{
  "dataset": "simulated telescope pictures of galaxies",
  "encoder_head_dim": 64,
  "encoder_fused_qkv": true,
  "encoder_inner_norm": false,
  "encoder_conv_stem": true,
  "decoder_layers": 6,
  "decoder_activation": "star_relu",
  "decoder_mlp_ratio": 6,
  "decoder_bias": "none",
  "decoder_positions": "rope",
  "residual_init": "none",
  "lr": 0.0011,
  "epochs": 8.5,
  "final_lr_fraction": 0.1,
  "weight_decay": 0.3
}
Rows from block 3 of the image encoder of a small image captioner, named by matrix and row number. Rows with one number belong to one neuron. Each number is 500 + 50 x the weight over its row's rms, rounded and kept within 0 to 999. All counts start at 0. Numbers have three digits each. After the name is the row's rms in percent of the matrix's.
After each neuron's rows are labels from the 100 images, of 14976, where the neuron reaches its highest value: "top examples" is what is common among them. Only what is clearly more common there than usual is listed. The data: simulated telescope pictures of galaxies.
# fc1: MLP up (encoder.blocks.3.mlp.fc1.weight, 480x160), inputs 0-53
# fc2: MLP down (encoder.blocks.3.mlp.fc2.weight, 160x480, transposed), outputs 0-53

fc1.328 066:549484541545503508562576527523464515510492451452480576545531537442449552579642501485508489547455458441582563493456542555434422473512460522507492606478402462606473
fc2.328 084:536466516503460441620516516472542471463450466543532534457485519452601496471521434449499545514503495500411517451519469482461598425592487486459554482538360480455561
top examples: many stars; merging pair; bright star with spikes; edge-on disc

fc1.361 071:503495519493438582429475495502473540483508516438538431450514435511461506530464491503546530501483534515581561456599511411427494484501554415557516538425561520557446
fc2.361 077:553473494543487496593479533467543507574521453544525536532441639489677507564656460520462525512470499544425484545462564425501568512466523455569548515528490502519556
top examples: barred spiral; merging pair

fc1.395 060:545477496504512562419513522534491412568471494572539447580434602494439523457559452486420480441507586463443447505588507458478544499475516583570533536518509441551508
fc2.395 080:513515379539559483619442395570437578463508472410440552450523504485653492509425453528469482484556321505472495499463539629459576526474444497514547500506445516458559
top examples: many-armed spiral; tilted; small; winding: anticlockwise outward

fc1.171 094:434508506465561522390458484523458466506512518524544498619494471471445505519499489549420495543553532470484500522632510485604526523486487543461511515450597445467473
fc2.171 099:435453425481459474598401504509500500459467523475453520486492520549607560537407536475585458511496473500588536573443521557473544475537433443532508505533511515527442
top examples: lensed arc; small

fc1.281 056:489516540494481511461475618474527437495482434563546494461445465459472459462425470502399546562497527556565517424477470405463459439429572427449523558527573424553518
fc2.281 052:545520538569460476608555486531498429548494535469547568494442468384472452468615510552509530443530526599479496522501547492442497509537483633484507487434584525531523
top examples: ring galaxy; tilted; small

fc1.27 069:468472497437500508385459577493525562518490536496550463534543506596344470510393460472492428517459496534498567508536440364485477467485504533479502526503531513502445
fc2.27 065:544513578603473466617510523439544550473489517499527443483473575514601492490568502480548457479576457444516493403495524585520515538503500477467481425402450424445522
top examples: irregular

fc1.309 057:445622492503494530496541557478526541529500452443502457485487477551446517597457430486440468496512510465428464503628493389524551496428487445506493558538566482514525
fc2.309 065:442460495533528535613593434533482558510471567515524400501511455519673520488529524520571567471563402532608440536514587539511488492499424444436535448495472459505582
top examples: barred spiral; winding: clockwise outward; winding: anticlockwise outward

fc1.319 105:442527440458516542404472502511498471451518516467532406606486438480462499538517500526404456454527521481537514545541527389543524568443532509540484515383547437477439
fc2.319 099:441488454517516503591493421435441582454498510401463454458519538564686521500429543476594495458583422475535577539463530584454565528466490472506486492589501451487466
top examples: merging pair

fc1.169 087:469487430451492502374374548478494447517471551519549430491555390508446495530459447490500429566504496448544575501578503463494544422452507492480479677525569481559499
fc2.169 085:547531540540579450553521499377539535426513533528504542503480562511498455485576545524459554418593472503571515547506533464461531552421504453495417425482543433421532
top examples: bright star with spikes; many-armed spiral; winding: clockwise outward; merging pair

fc1.311 060:497489565536473540451451589500547554494503563543527571489470440478506462545421461509491521473438565509561507411640530442582544563500496442560491502476637491594474
fc2.311 079:567533453526498443509484546520543554450457522447497515492490541476529372465573478507436497439415516555369504402481565451527581459409462576562510491508518473527545
top examples: many-armed spiral; winding: clockwise outward; tilted; winding: anticlockwise outward

fc1.280 059:520450487480573533463506503514491568537437477420455572410512358571446509502461563469455499551457579497511509466551504465522517478463584497498527477491587529537446
fc2.280 060:486476504579506431533464509427531513532456507570574620427450609451578515548545451565493569487487497563386510454554522503492549526459487529487500447567459482537515
top examples: irregular

fc1.406 068:569469579537429551424499508501538503522539544603464500507417574440470559528618447524464475410548457510407452533533561515524483549494499436522533457492534568499569
fc2.406 086:535500545562523578646486455616515466482487524516455438468531445452627550411438527462550505437441472568492509443515481538514575457553430482511497557456436424525518
top examples: many-armed spiral; tilted; winding: anticlockwise outward; winding: clockwise outward

fc1.420 057:468522465512542455421449451457530441455529507563568467586419519450489473563487537622394462480514496428509440577590553556519470503496506515500504482536501437489519
fc2.420 062:507457521491561486564362399512470579408514551482444515551492483522542484527387526495509512432467480376580456535427486493490458495492508567488509538490494513563402
top examples: lensed arc; noisy; bright star with spikes

fc1.202 058:545505544522524434485383530405502489479500554553533584550524495469524520471446483503415536502504521531515558543409563562521560459569497520644525530438570439537496
fc2.202 075:499634460558496474656486492534464579486541547471501563517509560542445435525524501498363474459439532469481550521448493483519486555511540576435573473488555496489553
top examples: many stars; star cluster; flattened elliptical

fc1.338 064:448538560536519520449525467454467554519473559502483634453511496521429512502577487457490512481472477478534408540503488514478532469545445569522401518528427479547533
fc2.338 078:513446508541438537648469489540511481430447489545471444520495477489643518442455433434563545434481475547390511497536499535521562435520394493501545476532385525509581
top examples: many stars; tilted; ring galaxy; barred spiral

fc1.110 076:504520600528506502395496533505482506491491589558556574497548467531368501542554461439567553555462462455676542462528511435492472469466439502480538640510552474514487
fc2.110 087:595513536551517512598503495434529440487464481534503577562458633413542435492513408466481543473482486583420560456533428401506563528546499507507473504559460530473651
top examples: merging pair

fc1.399 063:504430509488508442449446591449514520469535613497522486592429512445455442514447455546432504471505563485486464472565552386567564519472510449589505449532608414516509
fc2.399 077:557504510534549513576518454527522468503447567479490465552512443523472432458482565444469504368523499508510530515463477489538453500493561596534555506489558544423499
top examples: ring galaxy; tilted

fc1.179 071:491565587562516535447524597385458510531539520498531478547512461459494549512446444529436488412497507497525523445573567428573508473408429465498532441550543443542451
fc2.179 076:449546435530524455605503389545472519461520564446479538498511437504518435469421549476486501382546477487491584567428409476491506528518523591507538525447538520500436
top examples: many stars; round elliptical

fc1.398 079:535504554472532527494501567511488522470491578474524540432463497578430453496583497446607512487413534445622485510491515441496562482467486534481556688484553396549479
fc2.398 082:527518561537439446574511542403524491534448464478492511542451521399510464508487454482432489482496511553379478386572489399476531481511500501508568564523503552508617
top examples: merging pair

fc1.65 115:562441511565582427470471536436533459543476523582463610527483586424453533531635471568464461533527487527490454478603543580535447507519403464552513534533462554511547
fc2.65 105:552503451536502567514461480629598499427489528466476453526504478488610487458427499486545498457514475588401483472503494514436556482511474455586477546489471459520578
top examples: flattened elliptical

fc1.393 053:418452452544468589496452447545545470523397455528540481565466523427463455558593465492399478457475428525501421499584511573589533490508431510477517620508591465529457
fc2.393 049:524482386500509484580411503502504445516484392520425533522466492519544620526454465494449470474511387588537520466486518515414541524501412564526460531523490459544500
top examples: tilted; winding: anticlockwise outward; many-armed spiral; winding: clockwise outward

fc1.175 063:513480495572478448424465551566534550464502553493494510536462549416546502501493537540396541460495589552555530478539626473476582497437466462504513425445524469570533
fc2.175 060:539577464509487473494445427506487472528487513432502587514507516521403446484436495500463486416509461519520537593438516501536465520439596645487522553424558422425463
top examples: noisy; edge-on disc; ring galaxy

fc1.426 071:588497483526542457471460475530598534530508522459539548501520447538408500500482493517543491534419538538613532439592497488417556493575499506506457491463603444520387
fc2.426 091:503534517458469470545554536440570571472548483501519558563456619474620475606623439591372500520463488495381459435554564395484576582440496529511523451450525463495595
top examples: star cluster; bright star with spikes

fc1.226 074:567528482565508574527557492540496516499469512456465520485439509489452463493546531417588491523534418459603511554474449456412394515535509437513546431455548529562446
fc2.226 076:536496545463434550551469571442556446518476453540551493479526485464567500545471329458558515602418499566372569478547463536504576466530471492484472579538419573455583
top examples: merging pair; bright star with spikes

fc1.146 059:463504499547545544425529575553495524506461542512547518455449474554406429560583438470403460429507542490488461463511516469554424538475445527557586562542494453484518
fc2.146 084:503512522560519525570560480584525532447510496575502459546560531479681470439491504521595550458585453573474479529458559588506472484507470456530561540543413499469604
top examples: tilted; ring galaxy; barred spiral

fc1.376 064:467506427447543493507523486474464517517489542490535470533576346511403469455468520467512446478496530536564479437684461497505391475530542466445524538450567556526501
fc2.376 064:424456462466498438550475515480540497506480503462467479423533537506570465497558457495501544562448474526512486487431495475430510459558539455573494498557440495531573
top examples: two-armed spiral; tilted; winding: clockwise outward; winding: anticlockwise outward

fc1.321 074:552453455514514511408490463456503491481510581539386678498449558430465561474546491564576525481571471438534463492596551611498526486549519575473518470417526512537487
fc2.321 092:504449437469425443634467485501499547457466517495483508506530552524610487508494491528557509493488421490420447546455518489481541408569485465521500536542365498510633
top examples: many stars; bright star with spikes; lensed arc; barred spiral

fc1.187 073:489456519471501587411470480596585534449479436417492452423493463565431505538467477485490556501465447507573474449580528389507462500465500408571507555438603474521479
fc2.187 071:558499529562510483612526528404524473512539413479552555508470604419564461575499357421509511531473429527448517416536545477555491483496448474508559403523507491550503
top examples: merging pair

fc1.284 078:496482494467489482441423574445570490490520522554457514560464504479464524595488511555317483480578483506401448525563584397607488498466475468582508603578525461542558
fc2.284 089:510555391513528561548500441666508582366522589452445436510497497551616459450511557518549495375563472476588481586407516645474497521532475503514504492465504486489455
top examples: small; many-armed spiral; tilted

fc1.20 059:500474393471581470506513403513460476479480475520543562473440513471473505404534544498512571568417480471453507462401454591511456392399552555416457429467439538453476
fc2.20 070:512528528495497489507501550406544477567494462457516553434531534424571534549497451511518497639462494519489484511540505516469570502420466467457433536580506472502528
top examples: many-armed spiral; winding: anticlockwise outward; winding: clockwise outward

fc1.71 058:536450523416460581440518500487578460431508514514499385481504522551455524535405447483418472467535436544532517454499540405546452444413470490501537529547528508517477
fc2.71 059:556518435501527519468538572542481455559493577500593468487427506494615493463614473499527552521459519414398462536392474448458515559537495459522536419552474548478598
top examples: barred spiral; irregular

fc1.209 072:495493506553481446515463497398457472502534513521471491601495586450508519531558521483369525498574509523487510562486557621513483508451467566524554566554487544550633
fc2.209 084:477491476487529505560416438583447591404507541517427544572519443569462510480416601482494507430609482483552474601366497558525478531502507559489464503441466500471464
top examples: barred spiral

fc1.357 082:521518548498528442477454440458509484553495509557491478615500548447451455500673441528458508475468486468506565520441528486593479546529452527563574465494489525555540
fc2.357 088:512477517458505509460491407599458468504529507502470540527539450523453499469486548501465436432572552495526531547475447523525431445500558537515514585437500546518515
top examples: flattened elliptical; round elliptical

fc1.10 062:585515519560494498410478537538599533485523454459495559416448433606404521534471525467494516552436466473581543524519469415490527502473484530490479567470480454502364
fc2.10 091:494561467573474480584508528425482537511495473467531547538476537392548531569446370508500501481432453501378478363588553457462559505530465477521519470529460530475553
top examples: merging pair

fc1.219 360:598465560616605466446517495447521426552531661588526475515467431411435543501523429465475567509525522554544479519552514469559467545436385437517567477445505463588521
fc2.219 318:477502484515393559549608519589428450450465563451470458514501520499517420454460533424572446461515452506410503483474447551416469488424532469422527531597422583434452
top examples: round elliptical

fc1.305 074:438468482429558583442408468525471568464438548469520440530490514491417517490498410467496410430535571458581570512669492528540445470528519546484485446456563517565455
fc2.305 078:487492432480450400646494486555470518456514500508473542511541526549611535542544554461480584537500521556540493506420517515454479482505488467572509463488424513486550
top examples: two-armed spiral; winding: clockwise outward; bright star with spikes; tilted

fc1.282 064:454577502553506563486547383498494508485577562501459555446415441474453469570497451537406455443470552519472528537613564357565405504439484456472533518520557440555507
fc2.282 070:549447446528504502521533437634505459474483535533519397447526541530579484381443600469651498424527505535443470584492510506561518517465469463520522572492418490486487
top examples: ring galaxy; tilted

fc1.153 068:491470484506423516529560441535487429551496473485406514551517563433393502473592501527533471467565488457530540473503457541516425480532436467508507542428393551422540
fc2.153 061:520451541453519531451448543596439474474514508584455486502557477528559557473480547404583488547514500605541459561537554591466407435541516408476500570547511546576508
top examples: two-armed spiral; winding: anticlockwise outward; tilted; winding: clockwise outward

fc1.190 076:556498476539509460460466452458556502470516529531540563436441463523420534504487502472463511575443577520639524447525460474511513534450454495484501644463583451464450
fc2.190 088:542488529555486511579555484391526539439490502480506548533501541390533423528617448572442513451472434467374456478553586476443587493517514497487503436519499480528602
top examples: star cluster; bright star with spikes

fc1.460 063:467482410501442574448484415482512517453565504471487441455548486509483435483452514426541487490442479531603495487589548439529469530505447514538494534510450579553377
fc2.460 064:462411586527493417514501427471598485616450484489640431517461517549570525517526509512566462553607492463497444442488575484466458488609487456545529414474424464519527
top examples: tilted; winding: clockwise outward; two-armed spiral; many-armed spiral

fc1.12 060:425550499469546519512603455521440562490383410517486500491504496532514459463575507507617397475503431472485485575526472566500412492480509473493500498482441544446505
fc2.12 067:496380556531549513420477468496454526472466516492475398510562453562477551557448546561494481539510504430558457610525530600467434470618492395554480487514471525584517
top examples: two-armed spiral; tilted; winding: anticlockwise outward; winding: clockwise outward

fc1.124 065:510524449527482517430503514498637543486515493500501460410516379529542513461336483532537444573478570535516443468569565414505574538558427503538502491438636455599432
fc2.124 065:449596499567540520517548514458461558589468492521614527542425637465473491481602492598514462489548430518438467473535526471548503493441470494552593461513497459463515
top examples: star cluster; merging pair

fc1.402 067:543491565438555479412546472501479509492491465466473542495478444542481540523491499505509446544528459508451512447600426532444515539474523544427542406421440615501524
fc2.402 065:545512511514473599381448536387477498469519493492514444468515446492519507523446457483549528494522531508451515492537478553484552515553463467494479518615470449595446
top examples: two-armed spiral; tilted; small; winding: anticlockwise outward

fc1.467 055:434495491454487488473546499404460508554509505569576565555493521477504494525423466484495579564521542458432486470452546541525511499504517441605461612576524579549565
fc2.467 050:488520493482568446596511430518522531499529523550544479463495482441510487468493437510436512457491445523500532381506496476522460430551444455453611458400520541519500
top examples: bright star with spikes; many stars; edge-on disc

fc1.80 057:498554470532512525479505516554596471589490511560621411500590508607445581591449435506462509530489458523438474585528444403564480472537504452483530480497509449566574
fc2.80 066:528473487574440579482514507605533533533526543461537394502429395461640439448458525444643489341506495533531499494468514483489457516480476502521495487515417454515475
top examples: small; lensed arc

fc1.386 065:577496511574542560406419445548497554518532481478506591438404452533365541527508512534505536527465524532657568561473526384438482533497475447451495516482545491524421
fc2.386 095:527552542577467504602577556464534448514503492581510551543492526436486440537512428465455484543486478568337527439529484453472518499484483492465500482533477509465602
top examples: star cluster; bright star with spikes

fc1.422 228:566468529563557456380395547372493424510486567521532523582463535511396530439530486524441501503500600523509541513563535428560488463486465525639514546524600465533451
fc2.422 166:524586457554496468638537425587553629442491521432502554487465502455659460516549503492495512496469403477409545514488546560431538508523461457480579465445485487436563
top examples: flattened elliptical; many stars

fc1.2 074:575527549518529465469520543527446500485442557537484475443486503541311514551559463504500497603437491465566580505508539478439516473504467433488541628554561467529478
fc2.2 117:561537547531490476548555554460517489483487488505499551573496522363488460491486444557425506511502502538342494403553494399527519564449518505528498488528483535470594
top examples: many-armed spiral; ring galaxy

fc1.333 073:523478546532551583491561522544474568538450521401526431457512376549371506497464474454610497513493544478600514477561454371481474528436527422435491456481516458583448
fc2.333 070:561462471561495530518562510423450436492503469457528483478471514411554523467483441544532543508513566585439511506563504509475587534492466480463549512560482493450563
top examples: small; merging pair

fc1.129 054:423520470514495548356466419546488516446490523453554453458460457554500458542469504480494535591442509511544527476694517455505551532545532493525506521462548530510409
fc2.129 062:518501555554541436628486536441512558617431533480529520425449629442562546534621431547527467488509503492462509424449488457498530542460475614551487462423528450473497
top examples: star cluster; many-armed spiral

fc1.14 068:452484434507467518491476370492522492511554567541482577519474608457582535505527511436489550444495410428481353481545555607516510412548453504516441545525462487495588
fc2.14 070:474477462473435504394514450535471518473513470527442424503524504636446510530488473491476468525559494425519478562478566525575542464474424575628529550399528496444461
top examples: flattened elliptical; many stars

fc1.265 072:452508522541492443495469551396551452476525544493515486545452578449418523564508474480374548495511562553554512448557545444563498494480400458531484586550522458633495
fc2.265 077:492553459489511474624523390593441492425496550492456548455574487489468439461410554485445521470501450510510517557394489457528512510556517573474524510480516549503499
top examples: ring galaxy; tilted

fc1.159 067:419446517485449553424444581489543596495461553461452421544479545543384520490550476445544555478522523597530448511694554448576527500500521449519514482536624507510467
fc2.159 068:523600506563545419583462442589513537496483522533428533509504508505614468537540559505557535493530519518548517504443556613495465504554457562536556482471473494408520
top examples: star cluster; bright star with spikes

fc1.18 073:515525433538436584446476445521530562505535556470509475434495454561439472468469556483554426523447563518490460492605480497447419474480503480405464537450536541499353
fc2.18 077:492479503476459480510547549428570527584524545575550484497511566477650535520590481560476511531484523493443489473504510487455616451517509430503480450522523423462515
top examples: irregular

fc1.267 058:509463507499493527489484571506588421473497526524463437440514437513413499492445500538443483562503554525606457424432538390472509465516535387523486616515512388565440
fc2.267 065:449530481525478511495602553510538504507492523495527533565479489394524500541493439551412474440427495525394484442505610433489538546535462526517526517515509449519510
top examples: ring galaxy; tilted

fc1.82 065:572532412527467527500518465548513531453437517398514542381451455612510504497536528486583542499463457450527441474562528468459496479452487585484496583485551490460468
fc2.82 077:526548541524444493553501580420502505543459460545537558432455532455589520563487388514479486611473464511420509397529479488510534520498491505505478486534452491532541
top examples: irregular

fc1.419 062:444510463546584609423450572556475564497495621546453457578491391543518517589492429532464487419475511516496444509556445525600419484473483577506474490459544395497499
fc2.419 076:501450509565492507581536480552511524466525529491528473501520478465659541464452519473606497480508443530488469502529535578498553463564436462493540499528358544537643
top examples: barred spiral; winding: anticlockwise outward; merging pair

fc1.216 086:510529524524472501420410511420535509539555509492519404498494455510492597566410476471424544499465496523547527453532546458536534478497455543535530609597586458518508
fc2.216 095:486538521582572442652555423550498554466487560495459520591484500531525484450535475535465528411498481420502509548469521435544485530474512577526539466406510463473515
top examples: bright star with spikes; many stars; many-armed spiral; star cluster

fc1.120 068:448498545552444454454431470475510485477512566515472468553460551415424466496583485472447506502564506579506548533481537509579421447543487470493536534515625573552415
fc2.120 069:544461388458564531525547429566485469508440499562536587491462514528457463477446584439417530459539501486568487534433443523517457479501490565545468548504549519452523
top examples: tilted; ring galaxy

fc1.228 360:596576495559581529470540486398437490477516562495507531520494514482403505468549452459462504479550521510455639546529532455523502432451515540561515547445576470542468
fc2.228 276:579494509458556455567396375549527562546495479500546450500500442486528468446522515432448488547460485511491481571450448537483496539533566563540499498498495533485550
top examples: merging pair; noisy

fc1.186 060:471413509526560411420465505474603460470533541569537597568504522453570572571558435527331493520520512499448491520562543523582554505489484557561457562512454446494547
fc2.186 060:557525497523529494595502497498453508404513554406518572495496444580508443510413500501484508449497477461606499560474497539550501540484433552519517456477495555490429
top examples: ring galaxy; edge-on disc

fc1.183 060:613482574487411535475568498526509554514553473473552424466523488516512452501485508486477419480487533504476434467541463308425488500467507444462515519508428537465466
fc2.183 059:446480505556528561500530588460513427533553536467588481519482551386608508461524448500489519478436486529472447517569505469527442485426479473474499487562560491497440
top examples: barred spiral; winding: clockwise outward

fc1.149 073:522456464549467572473502556521485451512451585462524616440497530563355522541551429404587507482468485453595529482507476557483487467525471519516482600506547466546500
fc2.149 105:554499537532499485608471543457549513503456521559512573532478540388580441500472444550443506505509450597359547395543454498476553474485491514502497540551409554467612
top examples: bright star with spikes; merging pair

fc1.205 059:571504533505488540453448586509560505547494581493506556444524396434441492525520400543509508474506599524474494476617468349559435492555501570556502419377483549565548
fc2.205 064:507542498499482452548552473564486453527458547493549528407491405492586534489475565528577452538548509455539471461451512467473478513500456435456533456485483488526595
top examples: edge-on disc; two-armed spiral

fc1.366 059:470532526543548433511505577478498469532493504555452473592488522428432542488553470515479435467480496502458557522506559549558460551510456514520549554545480462517568
fc2.366 090:460447471446471556551515384539445495442474547445493457542484382540498451446439589467500503394585511478557558607444476588488485487560525499499491547465520530496452
top examples: many stars; round elliptical; noisy; flattened elliptical

fc1.448 071:460547496529475487442493565420472427564463575560508470540470544489500450505627489487467528483512467471511501545513526504544365580496419509502516683528417475446559
fc2.448 077:507481487459448556539496462632482532452513518467500443515510502471611551441460565473526451384533518469560488533427493547459476523547499460549501498483413498503536
top examples: round elliptical; merging pair

fc1.196 058:481468577535609537434495510440458535499528558591506525510484418492560479462506527609422530473586521397554507522490517435513464455523416447502461587510530476529517
fc2.196 063:469622468536523529503472441540461513501517525511507475571501465492587460537446472440461450415442472501482588480538556442512573496463450602561560562422547527499500
top examples: noisy; edge-on disc; ring galaxy

fc1.48 063:496529477454503633495589497499425540497394562465441346441497468551463498474592560477462485420524531438568538511561514539478389537545520471411516542440475545498552
fc2.48 087:503488516534512501495538519537464545536480450533558428490464481458645478491514434484656547449515535519535444457517512539481530471612472417546544583564404481504524
top examples: two-armed spiral; winding: clockwise outward; tilted; winding: anticlockwise outward

fc1.429 068:517518400504493532515552445485574543444461490489437500515448455495451439541579509511534521554532418529504476523477531383544446496456485513450497489448558558463368
fc2.429 079:540478583467415451405445569494540512466490506569489404491506584521576495553488410525544454539482474503436440534524508536512497531519472416517542484517449548470564
top examples: small; tilted; ring galaxy; many-armed spiral

fc1.392 062:579505531561515437455488551491575517492523547419479470487461444442448571455375476537500501552490616511547508446538527417489539409498497525560476462420541576608476
fc2.392 066:560519484527526529481512500442505483491457514452509595452460594484397544544540494499475552488540520536454505432488493449542590479460527620483553567471530525455515
top examples: many-armed spiral; star cluster

fc1.474 057:510446500534480472503547426585468464477441406501496556519444520542457433434538516483470489483503572499541539517557548587551615436418555564512487522557522448558418
fc2.474 049:456424457544517505526411492428465549545525478471434566517544593492417530616497512464547597569518500423534514473490467515516491593491504547519470503484559546478534
top examples: bright star with spikes; two-armed spiral; lensed arc; winding: clockwise outward

fc1.50 059:525499577476594503528575522546511604504514472404427489480499441622380551528506464515532465498443518589504483450490515410434435538437473512463532541546508523553424
fc2.50 060:492479538549402521488624595425562480519559429529617522472485556414581511544511484476505505554562485552420500471520513434504507457396398428519497454598467530524580
top examples: small; merging pair

fc1.323 063:479475498464560446532575562380473475529514553522425498594419503330457511485538499559454481436509518482527535545529512515537517529444479498572559540508464489548528
fc2.323 093:476551488467512453523486425626451536410446518504471538537526427537536485492421545457520473410618497506607506584397488581520418489578547539513481531486457529467473
top examples: bright star with spikes; lensed arc; merging pair

fc1.104 070:587427549549471511534530523496548460489479486499531620499520519484405480598497419489478465644470454461501471542464482500462392517461425459421529604525529534525545
fc2.104 090:530441483500450477559547549570555500466490456537510477504538534384640482485460495534532525492511483527365503492557457443442554479565467411458508477589464541448615
top examples: many stars; merging pair